A small multi-label image tagger, trained from scratch.
Model: 2.96M parameters, 32-pixel images, arch repvgg, norm batchnorm, activation gelu, widths [64, 128, 256].
Training: adamw at rate 0.0021, 33700 steps.
Data: 97500 training examples, 88.5 epochs.
Rows from block 7, named by matrix and row number. Each number is 500 + 25 x the weight over its row's rms, rounded and kept within 0 to 999. All counts start at 0. Numbers have three digits each.
# c3: 3x3 conv (model.blocks.7.c3.weight, 256x256x3x3), inputs 192-199, a 3x3 kernel for each
c3.24:518504485527495496521499516458493534524504500522529494510499496542492508489537507477522457543504483487496443420462536507502486530496539497481490493499497495506519473531512520482481468496459457541513516488501487490464
c3.25:466476537492495493482517501511496497507498484505485466490531509459521513484520484520495508475528517476544508481529487493518493494491482508521502510507483483504485499478521489509508519510509504495455451524468461531481
c3.26:509513480464496502500490502492494489485512500510505503455512501508488517516502509557528486481498512486468466535504533505469489461490483505531532502511505478451488535491555522472521452519482495449488538500525492513509
c3.27:511470503497501519551485445508522501527517480533500512502539494538479539505520453436504520499489543500534481480528499555480498501517546485477480523489454506491487454531509523502455493492535450487503494512517518473489
c3.28:536473545503510533541500534482473520464489504472504497492515545519528540502476497514509502507507557530556535524525482477498448514517532489503491472492474514488483487503466468509448490459547519486508501489477488470481
c3.29:428482512485514449522467534514528502508506506498499499446486469497497482480485505440465509477475543508543445480495515527495515501509540527492500505496500524510486528512501521487509503542472479522534523485495467506497
c3.30:496514451492486528519461529525504506511504499502475496494464512522494545510519490462480493507501489532506521526526519464500510502494502496501488488488490496461471477497518489498523492510505471526495505491503534499481
c3.31:497497472482513533554509510485500478485519490507498467496466550524476490531505502510451477473499471433462516528519499510503522503520525467492488504507466498480476486484506501483483473496515531454478482471480423481487
c3.32:504507517502496521561498531468491484503506506502485488486529532537454554553534524433482499502494470496477503485495488520523531518500466479476494504523486480497457503493468485505495480467467476525494510496470492508456
c3.33:515492517481502536536543555460454468474469467498508496532474515516500472471488498525518481523542527507515496504475514467513493490483486475453464474518473476505495470527487503518506487486464544534438492510496459530530
c3.34:520522485528509516500508482487496502502495492517493486505472503514505551498507517478475470477484541532536478417516504505496518544530544453488516495481489478470500517506540488482488511530525524530523504483534471435552
c3.35:524489523513481477505480501496511500515498500496487485528546545530492508547507510471466476503529505577485500504484533499533522459515506466485492531497482490481495473480475516523519476554485497486507465506538535473461
c3.36:509507512523473419495446470523501494507493484496474492536460475498516510492483470473465523454483486540486528484478527521512497494466463512493497484507479479505480509484489473493476486495531512463525472453485505488524
c3.37:515484495472500472500486410511495500478474480464464480478493498485518489466485447464470498525479509544511464448485518482519431491514512493515485500508490484477482504473533533500458504549519502520512490541517503486506
c3.38:484466493479525518511500468489506513493518523459475483483512513534490533490554492518507508504489496462520426471508517462498495457530536486495518507480482490477488472500515494460528473533497528510477497511508479510451
c3.39:497469516437515471505471529504509500505485495501498502491545419507498497431492454494472512470493548480515552485492458517487508490517501501477509488466465523492514500532477498472522492525516469475501504532496507470475
c3.40:467499477476505453463500487528532541483502502458498522516524522523493514487498530493476532481516522516503496515520501510534499509515505487510518500491521530511499508473475491490513500496517495493485496481503525513503
c3.41:499488518546504536486490500488497520521498505516510519526523512532507521495513521492500512533502526503498473474485475510519525478506445480478507486500525500509509497483497497489496472503476483512520511495492502523511
c3.42:514480520498507514488518522519524492532524480495480474503506554512461505569533517502505480513469485519511511508471481492502554496521490491496480490506478465471481521476464517469511519510497495525489532501468516505501
c3.43:502528471510515473488478485502493486510496480441479482520489481496491499504478527495489519463476501497490556503493439499488509497491483504490505495504476470478490496459487487472513514495524517487483483492522528480481
c3.44:545471481471466459486480533471497523495478482489509491529489475490463482515513503524559539492468501494506503572541549515517477508475519482515506516519520484520498478556568517482491517495494474469496474514494502532446
c3.45:464518507477503520506508538456470482462457478466475519508533504456501484498507502485482493447487458511510466466435465496491440472489492490488452494463468499485503493484469503472461510516508495512514461539505523527516
c3.46:486513523516472532512524501481495489493476494473466483529488498484502479470508464456545481505494509507518497540480529495504532499503503498484485527502506505512530488549494525487505522493516494511449489493498547562456
c3.47:477485514521518557472501467494506504480503507476478490528481466475513537532517504526503480495496504522519503500486486485535521512517512490510498474493477461474460520526460480509509473488451486493492489489477537513524
c3.48:478438488499499472525477478453485503478489509497507542530517495537483508459482462523512487468496464462477560564537507487523473510488475480492483496487460532529546519512479497475464464487440530507510497498450497493483
c3.49:498542523531464477548488516486506516505487522531508503483537519527478494510520468461519469445523493534491475524512522470503526493542486504510485519484509494491497508505465516501507499547504472516459472514518498535485
c3.50:499498497479500477450502528489470501492501515513507469495493557483470529564512539519474496534470483508521505532507464523529488472471479462477481494486488493493479521485451492521497476473485522528493461463519549530532
c3.51:525450508532497518471478482509482518494484509469485527514558512528506528505524480518483533522520506556533522481499455483514471503503506489491485523504495475478516540527477494504480534492527533512545491504533550500511
c3.52:479517545476518487440492513504479517536518517506488514501525530503479518556503520487461510509486492549535547521509525506527529497517510509512528503505527496505514506462474489494508487509511482496497480478460548554524
c3.53:482494546516500475520530552501486511507496514511481461499495552540504478514507551428489477464555486481503478491528518491514533526526514456474477494489505533492517459475466481512508533501496495441506471493483465520470
c3.54:532550522528501518495518479501517492509498502506509539484485544527489509502512467492490490502512517508520463529519457531507489537559555533529505528518500520502506508523439474519482528526512482508454487496495455493477
c3.55:473505430527496486543495556493478524452485512476481487498456535491525509512487524497492487494502475517501550487509519521526485513456498520532501497516510488481478497523477493497488503474504526487488453467502462488517
c3.56:489515454519537487533487491517510501505516521487489498517509496556487494471479514478518483487516505517513492493495507506499470515447468492490491504489491490497480484494465503496497490493515486503491435525472477500522
c3.57:527531494466473515495501531493499514480514543518535508494502496490516509520466519510481504506452505498506535503501502516499465500456515491486451489484492509513512465456474499490447481458528534509488484486537481497467
c3.58:469477440542501538469488517505480529468527526492509527490502476482510509530530477494488532499516468533503512493512482493495519507503498500501493486487508519503499513512514513491510510527495533493519486497442555547487
c3.59:505505486448524491504471553508499487494504499493519508540513503491501492532508578512520464501523476478466403442464518462520498514454442499514485521494462492478443510535506522481457485449473486498502480487457551480527
c3.60:510487503494486485501503488529536520516522515490505518539502492530525523510512518482497496488513515526521523463490500488448480494472458526533561501519535488500482490480501474489504512548533472512481507480470545544524
c3.61:483519468490513463507522464472496476491467452471470462457514483485492485502486477490508509524513438505472540528524560522492486527514472492509494530517494484476501539490553513490497507500462498533502531530491512496494
c3.62:510521540514498476481495504482464466500492481491466487530489518485479512505518479544509458530522498492470456510491463505489467469473467461458479488491502489483478535488470497462500496473472481482474504534527506513502
c3.63:450507531516522502526481497497503497498511498519481491495506538518471503532483403508487541476509501537537466444417526454443537539547465483477508487510509525501509521506525484458564518561426524508501497498497497490523
c3.64:463519506521489484487477503406420435400409427445445469523471491496506467516496486528476525479512485488501493470458448493474438441436479472489477483481496477481474536481459477512482483464495512524506523537533514536508
c3.65:491519495496519475518533545542526518540525516538519514538516499497495483476482482541501528510490507485512525481510471513526452486464465533516481525520479491509457556549501512484430490481525537502487495495502503508523
c3.66:455506499473510477517474489507474511504494510476494507503471459484508465482516514460495529463482510514480535507468508525501494484477527488483511494487495470484495486471515475515509482495527501493448460515516515517525
c3.67:524480473534502479496500459468479499490503511509514513517520499495495480500496486565521533516520510524454466526467507511521499504522507470476514474489514479506494495487517544512472529448503504511529481482500484467545
c3.68:450456505539537508506483495491492529478453490513482495462530512480498501471514503458477494487530504484519452464495491534524566485545540491490506497484490520504511495507505466531533492512452453553517455528471485509492
c3.69:490440491472486481475478507546523504519528491493474489488476545530544532516506521514484507484495504477480502512486528502527476463470461447453443456471478483466519509498524475482493502469480517529549508490488469539502
c3.70:510530506530501492527529508448484520510512501526508506429490491461492530495472460435457512472491522519506509461458540492507533570535490492475467477488489512500482521505515505503525532490497529514522484506507476490504
c3.71:483511506518519524495510524478508513512520508500482516494524527518473494548461413499468540488505527534505529439427521455486539517513494509507516482534507504502533518488535445530537521491520532518528503497484486484519
c3.72:516446475481529497484496515475482499473465475466477495505492422507450488484499470515470539492526522507501526549505474546500476495471521488508509509526521529506540511507497494469491516430546495515518527503539490435473
c3.73:496495498453511520410518475487492473493502490483494492483507512512529488508496473518486493522517491509545469490486514486485491489520483504513502513491472476498504492500503531520515521511526518506489463500495507526535
c3.74:495452484479480465498492457524483481512500481541519499507510479510483460517520483522547556532498523532483516476487478486503500493525553520482512497493476491489472497532483501532526524493520496497514537505538559490577
c3.75:511532492507464489516477506511520495537529525526500496476530534523525517557449528519484484450526465503498527470509483494518531460501498494546495484525518489488492550497480454500539471535491522478515465514540502490500
c3.76:545505458457494486512422514480506512500515510521486480512502490519481509514505514521535517516493524547518504484461508500521496507509524498469506499474505490456507494502543520514558516538501489519524528472559545574504
c3.77:505553497536507535530448487493504531479494492477478490478540507500514488471514450466531546504536512535513489512459496498500518508578550516509509539499519535502489479500480513502518498579523494512532465522397482500458
c3.78:508486488482490471518455522514519504514519498518503509493529511518505489487485575468492492511489506439501517493523488507485500457505491502495498501492487499485492465505502488511480450505475463495514482517566473459449
c3.79:520489533493526492529442493476493503458470491461494516540504545513481491482501529503542451530478497468481445462508491475483490449469532473509459483480506518523536487511497529490538487461499507519481503513481469518512
c3.80:542506509495474489486505471473474504482503507490493488469515500501499497529536488501547536459504495493501453519498510494460456521478507534523506517518512508505486505536470464502463464474474476496479503501514481513470
c3.81:535520526534484499492491493445433468442479491480484507507537520536515528492521525480511512518504475469443496507497522524524469456469489532538506531531510497501507456484510465488472500505512482468483488462449443451492
c3.82:506515478465477476464461529522499472536537474537516508516488482480524470534464519542444511501505513549484531486469499498481473525500477447459483454455476464454494509498521464543524508501478547446531512476489528508461
c3.83:502524521521520490512494506546554551554541528523515504474523520502502508524504511492479490497501474519502473510519534513528518492522513482476472484515488488491485499515515474508482454486460531506515505504502519487488
c3.84:546503509496500506482491456523544500489512516491488501499531474507521499507497486501495546520525485515455486484519543543524474479482506481498505479458502488519510510513553529511492504473532493472489474504475512468497
c3.85:501476486499461546490496464498496475495494484500488499494478513433510515510530445500534481492492514482520527487452502510498552492494492478498494508517491492498503449522483521525508496506513458492449488484447516508470
c3.86:496473484504498536476497463476467468490506473487502472519455513512456529534554511500478454509458465483474524463513482508515529469477481461495495500508477490501458508503456536489513483450505478489514535494501525470518
c3.87:484490528492482448475529427507516518514521518554531526484521482507502483477512504485469554515507533448526496463526544481500497516500501501501492494508472483505449521468533488504519504475517493453524502536519414539542
c3.88:512517506483524475525449530484513495492494497502470483483507504495509449508468549494437485492469497450515466499506506498504513503499512539512482499476498513503485507496498460489499469487490506448505500497528457527481
c3.89:453483508499469557506489495477488491454491511479495497532482552494476506573538505530501487465473473493534504502492518479544527482517517500509480464479483483471449514530482495506488494548497477540497478526501490517529
c3.90:487512521495505487502459472512518503494502511511497513509483485544484504501490501461525533504489518525501541540489518492478522526508495518508542497489520509483481499500492509471486511483499468498513539466515539537500
c3.91:519532507523487473522434494525504518506519492531531520478511460538508506522495458490479466474530515501497516495492494461511529516499460496495516483513483498495499476509475493540540480521525502527526508533483450521501
c3.92:483514501545502489523479504503507506499533511499488503459497482522474499496453425471483541469494541502508512457437548482511518530520494509516497486492506472515519508444565448489515535525487512474499479506500462474496
c3.93:501512536499504532539537485480500527494506500491494489504490527531485562516544543431474485456511515488462514487488503519497503512470529497503503504495489529513481477453507470473510483471528500470526476506512450476490
c3.94:524472451475503503509534495485513499501503515543517492506501484507493505498502485508480555507508500485464502534497507522508475545551488490505529483498482488484472491484476503485436510483522491496475482474509455441524
c3.95:499503474512506489483489517448492509492502493504508502496506512524513533517491553555459448492501470475500466448476523512485498486472500490491473467496504490509500468503500489526462471463484492512493514465503476510519
c3.96:500499504487491502506485480514511513495505509466475494519463488497484519499485506515545511499496426476474525524536528476499502479502504502517520482520519503498495513531530482492463475510502498462488529477507490476470
c3.97:501495537454487413543513455495510517505503488499510497498531490457516505475503524518487532491506497488490506464471508483467513475508507499500506504495478476503490522479515555516513477494507476462511541508505446519496
c3.98:529544524451471538534561491492525512484521510492498481528508539499491511546565535459517484510513482464501546474502468502512531530485491494491497499512518503486492561509499493467489484474552571525535493489461487519428
c3.99:488476476518528454475455481491468479497490523496508494504513450531514470487454512498529499531427506497503497495525505495486525493523425486474476484514508489515510498487542485503541489547411483504526498518504514510465
c3.100:535505442460507467450495579490514544508494513468492491516491493507514457486446541507486504505513522498534527479508499507501509492510469509482490493504496516487503508496496495512482518509450530465534506503569492521469
c3.101:479505522520497482523507519450449467499465483477500520458439478462505505511504461462432481464461534521525513468480480486468475502481520491498504486504476510503483527514456509428502519472528504496503510475503499474503
c3.102:520507520505484502493515387504490480493489491495498510479492478533523514491517489491479488517496456493514548526510519457491510541465467529503497478504486504524491476532515522514493480483492439498475522509480497508515
c3.103:544506474495476554484561471523505484526493507505484507493466462524515485496448531478538545524504526510497540516509512523502480531515548488481495487496503483485471503510519498532402565380567506498506494524521501468463
c3.104:536475492507514512485507524504500505506513494514524502537491547484472520482478520504499499489466516534499537542498478540473461562502545485503472501493479517508485534511507509493451519487525538506542472463526510456537
c3.105:499493467473500505518499495537514518515517522489512505496474433511510481517502511509538526496512455481473519512515484453483504575504521496493518487504510494495479491517539463494508498516488476493497521489502485486479
c3.106:554500510495523534508518524475484472485481476490501474548545511517507518553499538509522484495520462523453490449501444526531481444472500476475492504515507509518509458538454508507496488454450455525507506478465508480486
c3.107:502500497465511477556506486479490476482476458487493499481519481480492507473515500476507476501469543490540525480498485486489439493452522530519513506509523524512503443526471507470442495443494500486485492495548478436488
c3.108:476510494513449484492511472475485491492505505511491489487511530473504573533500526553463490469505448488486479569496484503484502440491468506511492461492506482487440550485449495514489474492466535517538516495505517499507
c3.109:498507447470498486508523502499523497502497508504494501489462421504520458545520510557531557492517503500516506564554514508454480475476479518494526507497507485491525544513552520518509483488497502480481527490523508500539
c3.110:533492489527508480496505481506508513519506519509507515469479491482479480450469422501525496504491485505525487475478476498506469594588505498479483515493506503485502511460483493495494529570494510476547499486488493471503
c3.111:519454504515504521540480522511523516477525500501543505539519517490511513469470481533531552538522512493487531512538471528507456490478488486522495500504480473517492478551497540478486506476511481509467475509475465502450
c3.112:505512533532514508475508502482473490487488510533519510508501506485500519520543473501480548497507498455532511520489503496480488521551485500491482481494506496501504516456530493478489507531475495481529478487507462558515
c3.113:519501465500496475516528470533529503545494483533526494535552460530511491465462424503507549499470531472510498467501522540486460535541490499491510514496495518504524474507499518505494486516504515516485501485517453487522
c3.114:476521518528523486477454382525502510489481488447469502520484496487520509491493481521477535455539504545490524464496527483513511505522499529515506530507488494493518516490516506512503511505527529466529459519505560474530
c3.115:505514487520470498537483440436446472435468470452491486527482519472479456525497461510509519478466502508491516462534443530515485493494464494502450497489476502477473486501500504508500482547486516490498471534517552540510
c3.116:448490483487509468471469492518510516481492510510501539513525518496495476438455465519512498492483543504512536497486503506501474532483510520488480489490482506500508472483507499492522457538513524517491512491517488506471
c3.117:514482482525494500510479540526523513500505497493486492539528467475532472545479529452530546538516532523500531484530521532521505484492494474505492508517500495487510452499508487487515486495519489509502498522516522550477
c3.118:495512495488485519477487489462487489458499508490519500498478455489505501481504502462487504495476498499506503476494490532499514482496501500501506494495488497500496491473516516503508545500466509504470499506456499498512
c3.119:510506527490491493481493510488491489510494514485508499520515548528489525518507555455522472485512459498472475480487503503530549481493491512474478477495506503502497511504515497510475497479486548487532552497490520529519
c3.120:464502493502487489542483517484461485471493508494497512526513481500506514485465573542500513486506482518489502524518497511535527483495523517509472470495505509503463525494476521522544550524496492476475510503516507517534
c3.121:531543468539485547482485517506511492512490491515499485468520478533493501506439451470525498545517463486491479483502522529527496536480505497529488500518533493514549520461553483554438529494489481503480491501455513504504
c3.122:486520511506482527514446440493495523505481504512503504497494467554533510534441433456497520487497522519519510480503488499495505488488501505498514485510492519503478414512493491530484482484541469494506515476518528478486
c3.123:487499484497531478471498479508491445495510484494487500482473535522493473546500478475499435493493455459483490526549451481532473431489505494506426501488465477506484502522488502451514442493498496518525518493521474512505
c3.124:510501520492486434517520475495484519513512481497505482487534567441476548530495465480474500523478488517516491495500487492494471455515495478490494514482476495504493494480449515510487440475513499518513510501577550513509
c3.125:494532507508516505502509496482517467505484471511478481518556528491458502563503533500506527511506531514469473473526553485503525462511530536537517512498514504477478503473548505507487495482465479470518499498471477453529
c3.126:511504492490527504478494472499486485513497476523482490443432547506499445538516469464461464497509471485556508506535499507481494547436527535494492490507487493502489493488511498471507520465532510482500491498485476519519
c3.127:477475561548520418475485439508487495486487503506488499491545518491498510529500494535505533480513519513522495540509571527513498540508477483487473493485498502518515519450529507488525533509506499474506487500525526527547
c3.128:474508496521497513532477530516500498531506495514494509511533511528506511491467534485491491499490486556527509465505512463497498546487515488494483509495489505529506435470491494505505542487525486480513490498445482491494
c3.129:546497496504511495523503488503490497498501492508505490510521473526489464502498571482552511535473497515443506495498513511518490462444517486524475505514480507489475543507529523542501498474548518486511496491470570453550
c3.130:540481503510519499529480517550523447526493451466460475508493493527506481521492536539527524537514518516512472475504475523512461477472531536522481530512495506517519483529515548514503524517520439480486507513523509469494
c3.131:481510489496492479474456472491532509466513529454474507536496516496501510489495521469532559496513523518472496481499523486497475528492505515504496494507500477480456512494515500483505502505483505493501496489494496472502
c3.132:452507534470457480452465537466469485468467507527516500498478514477467484521492502483473509500495506516539467514491468496457485492497490496510493497497479493503491540508487473537505509520487502481529521488490512522488
c3.133:486481502491499456515426432539503494488486489505506501507515522488477470507483449462464529467505506536500494496523510512476486537539505484481485505496481506485485462490518518511489555559507495475526497469476518484508
c3.134:519478496526495473505475480456460494476498521528531499515492475486532508491513503502531487521514502535474501501517509455488506518469476442454522472470515537507491503490480474499488529505484472463480485524517470503537
c3.135:555467534498511451521492484479497533483498531504502517509502522525498507497510512526523515522508511496498509519481502482506466488523514494481529476509489506503488495497509484504498500509473483518518517466561496548542
c3.136:468540489567482509489514531497488473494491475500476490515540522526477549504522498499524523519511528503542441486494506490504517511537518474501516487516481508499504465452532458548506577513496497471527476528486515512489
c3.137:511560511513472542540523488480514518504522504493480498471494548503452536573507503440481519474507512528495502488485492505510514557520485499519488513513483506505488528469514472520508494491505535477545488495488496473490
c3.138:516507497474485448525532495491509495502513492490489481513507443511509486469468480490514503505489477494504536524494537474503536531519513525511502522523499504490492508477539527511543510536497520489533498486508500477530
c3.139:499513476514535484459467464471488510482514529500502517487466507522520513512506490489514501469512554548468507513538482500473485512490504516517526495490519499479494502497463465505482495488536482515521512460503558460518
c3.140:530481472506499539547506574510502493509494488489506509512530468520536487476497496490528461515522498505519510495498548490513504496464481494485508498496481480475511481496517494517509472453453505539442499513506477501467
c3.141:499451498478516477531481545511502510503494495490492458511496536490516439508493573470511534541500498465522545511475527524513505520491467495477489472502495491488494486486496509467532491493492518525463523474519463531477
c3.142:468551478518503494530496484486486492513500510512513510478515484451488493515510489461499510475514497503471479495492526483511514509514480510497500512503497536476482504517495463515494489507487494526508486514481444490483
c3.143:454487480518540483502460558484474463473489454478500479529454486477532492486465529484457522489512494477442498476522502472496505550510526473517491480481530496513483492485525483530507509512498534475486478501527469508455
c3.144:490458482471496512442512492479502530513520528544508498505510495508533480508493485501499500502526490492495508462490522493530540465511522498486488477486457490476497504513508510504515505492537516490507533495516518486510
c3.145:509492483505525495514484474516522532531502517530508521446484510496491471455427393502537503475489550475480512457524488534467496611504541513499508499486502496487486482525439497462522515455553452554481421509510460463456
c3.146:496495523520506462431501503484474473504513509489504471483492544493477530563558541531523479524486470495470457515516452496555531422493460523473491488508501480490475542524446513504496495520475497485492550508501526507526
c3.147:500503488469483496504514492488523536452489487475501498494471466522518479455439472529478474551506507522429476537489489510490512516529531487512492487511493467462460460491497486516518505504518496446485513461499495481500
c3.148:509560524543506454508485467503470515486499498520506519518503527495515469513521529514456505517511484546528458484508476483486524536515486487469488501493497520509508504528465526516548519535481499497516493482467485504500
c3.149:490477505517512462541481456464478495465479485492483522514525472503498502490515491506458534481487526508514491496491519519490506502522479494480508469483506512495527540481522480501508482526514526449529498509505508454518
c3.150:507481490473506505516482446487505504496506484507513480542499535491494498476481503520482496493482486535499532509496513535480449502477537478504493509515484496464464499482497500458488491485559527520480452484519494524473
c3.151:524523526526491490495503505494499496502514520513523530528521524506509497520499512484487519514489462498458475488516493508533483450479483514499464511504496502503494505536503477503444510496513462501496489484506435473514
c3.152:506527526523498469540465466447448486459480494464514487480430532468500519489532492501487500495488532517500413451490484505489477506526546505473475506492467488488498510541425530438545504540523503514450512446509504484481
c3.153:522555493521516499491506504503507509508515507501504488521501513502488500504510505526507472515504462512481450498515487502530511488520509576539502567549515524497480563547511517519456529503480525498504497496515502512529
c3.154:488514484492514490527506511482494504478506525500519512490540481495482515500536586559502485501494550474499525485480492475534453432434464529510537504508545517544516508544476520531515479443507523504475491489510528510539
c3.155:468543479489509539551478495502522512504511493483512502504474495538508513446485502522513491487508487542478482495515501478507506473504511501520520508511527522504492560526469464477510496514506498505463507493449483451464
c3.156:559526486506496487526533494485504517523496504520508502519490475511494511492508520496486512509488538535520503519525524475499491544539497512515509496475492519475484486514531513529496520535536521497491508490515421510543
c3.157:512509505511485506496496512500494498514505500514510506461502555488494503513515496489502483536490514482467504512499496510488499512508472491484488514499493513501497525492478500515510445468526486507486482508491537510503
c3.158:468525501487440549522462462464497501470471476515495469509552544505519508543488457479484510465517508515473523524527480505505487512524530449487487453467499497494539552501485496487484494510556508492489528526504485467460
c3.159:552541471504491465496530413510521512504521493515520503516497507511481515494496438502499532517489521496466497451498531480490512508514472511505506488509511490514537499450557454510514521496513542485522474494519467503528
c3.160:532491493497512502476501502485509532512499489514487471466545469504497546505545533443500518542511566513520526497502505507513494513499521486477503510497491481509492552485507491526524531474517486537539521488504512507525
c3.161:482503452524486496467492560512528512493501514471509514505505493482480500518482546486503469513487499492545518519496510507532513480515493513527499465472482477500490530503478487447479522519458479498505504471508487481481
c3.162:493492508466478478551480491520495495517524519519495517509531514518505489506491494432497529513482503481493505507499520511516496499537531501524507496506488516494506471476506524520480486484523439518515523521546490471438
c3.163:495461516489532425489407581483506494497501517502509509475525516518481477486476564438561497524466506495543515525494508521511507513517451514509525524519511501504507469512507526458526484531437409526492520467515480497466
c3.164:553505484505493505496513484501523493509490492497487482511505442491521482494475493485513442508500497491483519484511513532496516527490506479477506477484514506503503520503511495530488522515557503517495458492504486479520
c3.165:509479473531491545528503423497493481498521503529550545519480532480507519507504482533515479471503508549475518510497468500499515472468516493524506505523523503503502510516491508483518476511547525551474464513455517479502
c3.166:513516496515517476457511491480501493478524516453501511538517569512505508553516530505507436494517475491452462460495442493517482409436441512518503510517515472493491502498451508482517431467465484528521529498483526503500
c3.167:467512519504503447520479498504508490507499505490504534523517432529489493453505545511503453480478546530523514498506512505489464514485520498518500481499509523514535548498505495493482471475513527510521523500535487409507
c3.168:467537477534501473498489479492495505499504491490510497454491475515491554482523511481442499497496525503536481533458495521508471501489493490490509501472480475481509541453516448516473511481502508511525473452501487502493
c3.169:506529513502498481499491513462466491460478479452440473492517536519523519526494487482468514506521495522528459491470489488506432486484498588567547571543524514518487471441510475498526469522500489494507481499489499480465
c3.170:506530490505470531489507482506501501490482515485492501512559493521508503496521480506501450531477556537498501508567521507466528475495514474489513452478497460481490485508519520469477490490523497515450484477494485504505
c3.171:460533477544481497480494528469474493489498507489543518485523485536487506513510540495511484497498526504495435520482522518493516506518478506477521527532513518495491539484524474486511525508486511533491498484510453522512
c3.172:503497516504502475540540507489507517503491507520518496489486504534475517557561546512480507527509496528527487539492480522495539466510423500501517463504500519493481516489507531531546493520460513512446524473513507517525
c3.173:467482528466544501512460466484501509494505524497512497519495554501515537487523477494520484533501535506544402451504457512481527476518528527496514520495512495485508492485463517466553465549485491523502516510517499486461
c3.174:549472492490491478473526490531494492511499472485503521537533489477507500505527497496503510521530476493517519530512517497512450508474492508507494499522494490474494481506545491511472492495512490480514497493460460526507
c3.175:537481505491510532469545485490492482501539505517522518527501558491484527542530513530485456531469447477481507468544489524511518473477486465495497499521487488484486515532491502469503479447533504541528523499487485453517
c3.176:486489471502539491452465523467499523473479501511526530515539494518495486496493555477495522496501510515542516554538506488524538475510508516503488497481492509509510497519521462500523519532533490477493499524517526512474
c3.177:467491443509505485508546515552540518544529504508500473493527515530552507487493520455466463495499475466493505515503489525536512491481481403433479413440461439445444467504483492496468488463447484545494483500497461462461
c3.178:517494495523503492505523470477476493502491510504491489509500539505483488506518501467533464481518505494489475486495515508501481547518491487502499510534512524522509491514481484507504444479522490495504482503503511486491
c3.179:521542484524506442488513452477491454461492501449490520516525518486516505456489502475509543480508552467498475544516447525500509529481504475489468494505494509502493484519506483501517489483500529525544466473567458466539
c3.180:519518534515457507497466519501526467513510481512498496414477496518506458485505496457463508541515504539511484479513468518503486560459447510554480510471531492497512505484434477513460507488407501511464447536499525526450
c3.181:519480470524473490455518475505524505503500487517509462469475536453501494441509486463509474493508486480524453481471486552527502507490487520509458511509443515500486476508468517513526510517507483523536465488488505467485
c3.182:467491483518516482512510482520526534536536535510532544480519461538510487496446445475462493470459496515492541492507514478493489579542459510498493509484476489494490460529513504446476555532485509517495477498456450519493
c3.183:496484509463476502534486550530512518504504489507494505528489503503505487503493536422481507513518492506496493497510484527520531496442525490490514494498517508476452520494518501494506482480533550488505510494463487495498
c3.184:533521498528481516503533550486483508502531521502494491518495494499497532487520536507538514514503488476513506499511523446496482515463489495504492472511517456487515439420523411531458517471474514468484502495459475470499
c3.185:528557512525479508511502506502509474499510516515532512502513493455451478515495522459487483511495468551514474508502503509518515487515507479509491507519488520524513489480500512529514532543505477520513473479445505466480
c3.186:435489512513529513514491431485507488478481486504489470485492509504496531495540425516519491496486511497513451493483497459458503529533538491486518512479504489503519493452507474481511511539537468503498500482489488499498
c3.187:443512539502517446515485521497514504514518509502492497491512550474502532533533457514480514505488508513515387488500483499472479481505524519530480503505486503494473508516420513449538463538509504501504488501512469468498
c3.188:530497499487499560499529495495477505494505514520518503526505522479507521498553496478489534535513488474517512531502503505511496500531475509510512483508499509507495512487491515491501492505498511451502490478410452547496
c3.189:504498483526502509563507520501504517510521513493503492472480488539494462478495448494524506531494490515511514494481455493499508518513521510492495513487498498488519476512495500475517499493503485532516503485483441516471
c3.190:521510519501513499483473521498490475499498503494502515449536491493473481471467490492488446518476488522496521453493474476522466449480496519498474514506491467493466500488490512507520491507507483475524483493507512475487
c3.191:521529515492498477487527452507514508497492518475479497496496472498499480538511466424492501489470511498537519488484531518503461506515524494503503497490489471487498486492530529481520507483505539512543485465555546535500
c3.192:437513482474462499451538484489478525503485500522491478496523513518508497505518451514480497524503488487513498495508513467506514509517506534534516517515504498505486533505535497534507503489504523528445506525462476485501
c3.193:516519504493505511492511509680663540656572504539512470511494537501497528518525540552514491544520472530492485495504476500530512466500500515513471510508486504493492535505479514508468500469482503514522510510526503499510
c3.194:533477481516477524483466509502502492511497492529492476506508518490470530458489543498496520493494496518490478543493455562497485545463511514520519512524491528511499532463470520473499502494473500508532467511533494513526
c3.195:465529479534492491496498477493484479475504507531506515490488518480499484540503530535509545508480490561508429501447477493487515483517487471467475492491498496501524531465491478479541480538464498478512492489490481510494
c3.196:492472517532488471492491490521534521511509519522526515475445477520509435463463467463477524501484573488531485451431436514470477466472532475501505506488488498504505480519500493505521487536505490543484503533497492477510
c3.197:517519528466474517460469507517493466468473477460463463510501515527527517530503541495526524537521533528498510461487455481505478425456510589563506554523498479460437454489488490511499514516518472504452511484493469523521
c3.198:518500513507483531476543442517504476532508512537535522496517527545478546521560505485521518523468486518509434476509510461484505507515548488529519502518519520503481407538484482487448479472515487519522521517494504494533
c3.199:542473492489469532450556441521536506497507492451465447548540508571465510519479457460529483449488526514512494510514525556473512529506513500500506458482500424446490485491503461491489492460512511479487496472517510464468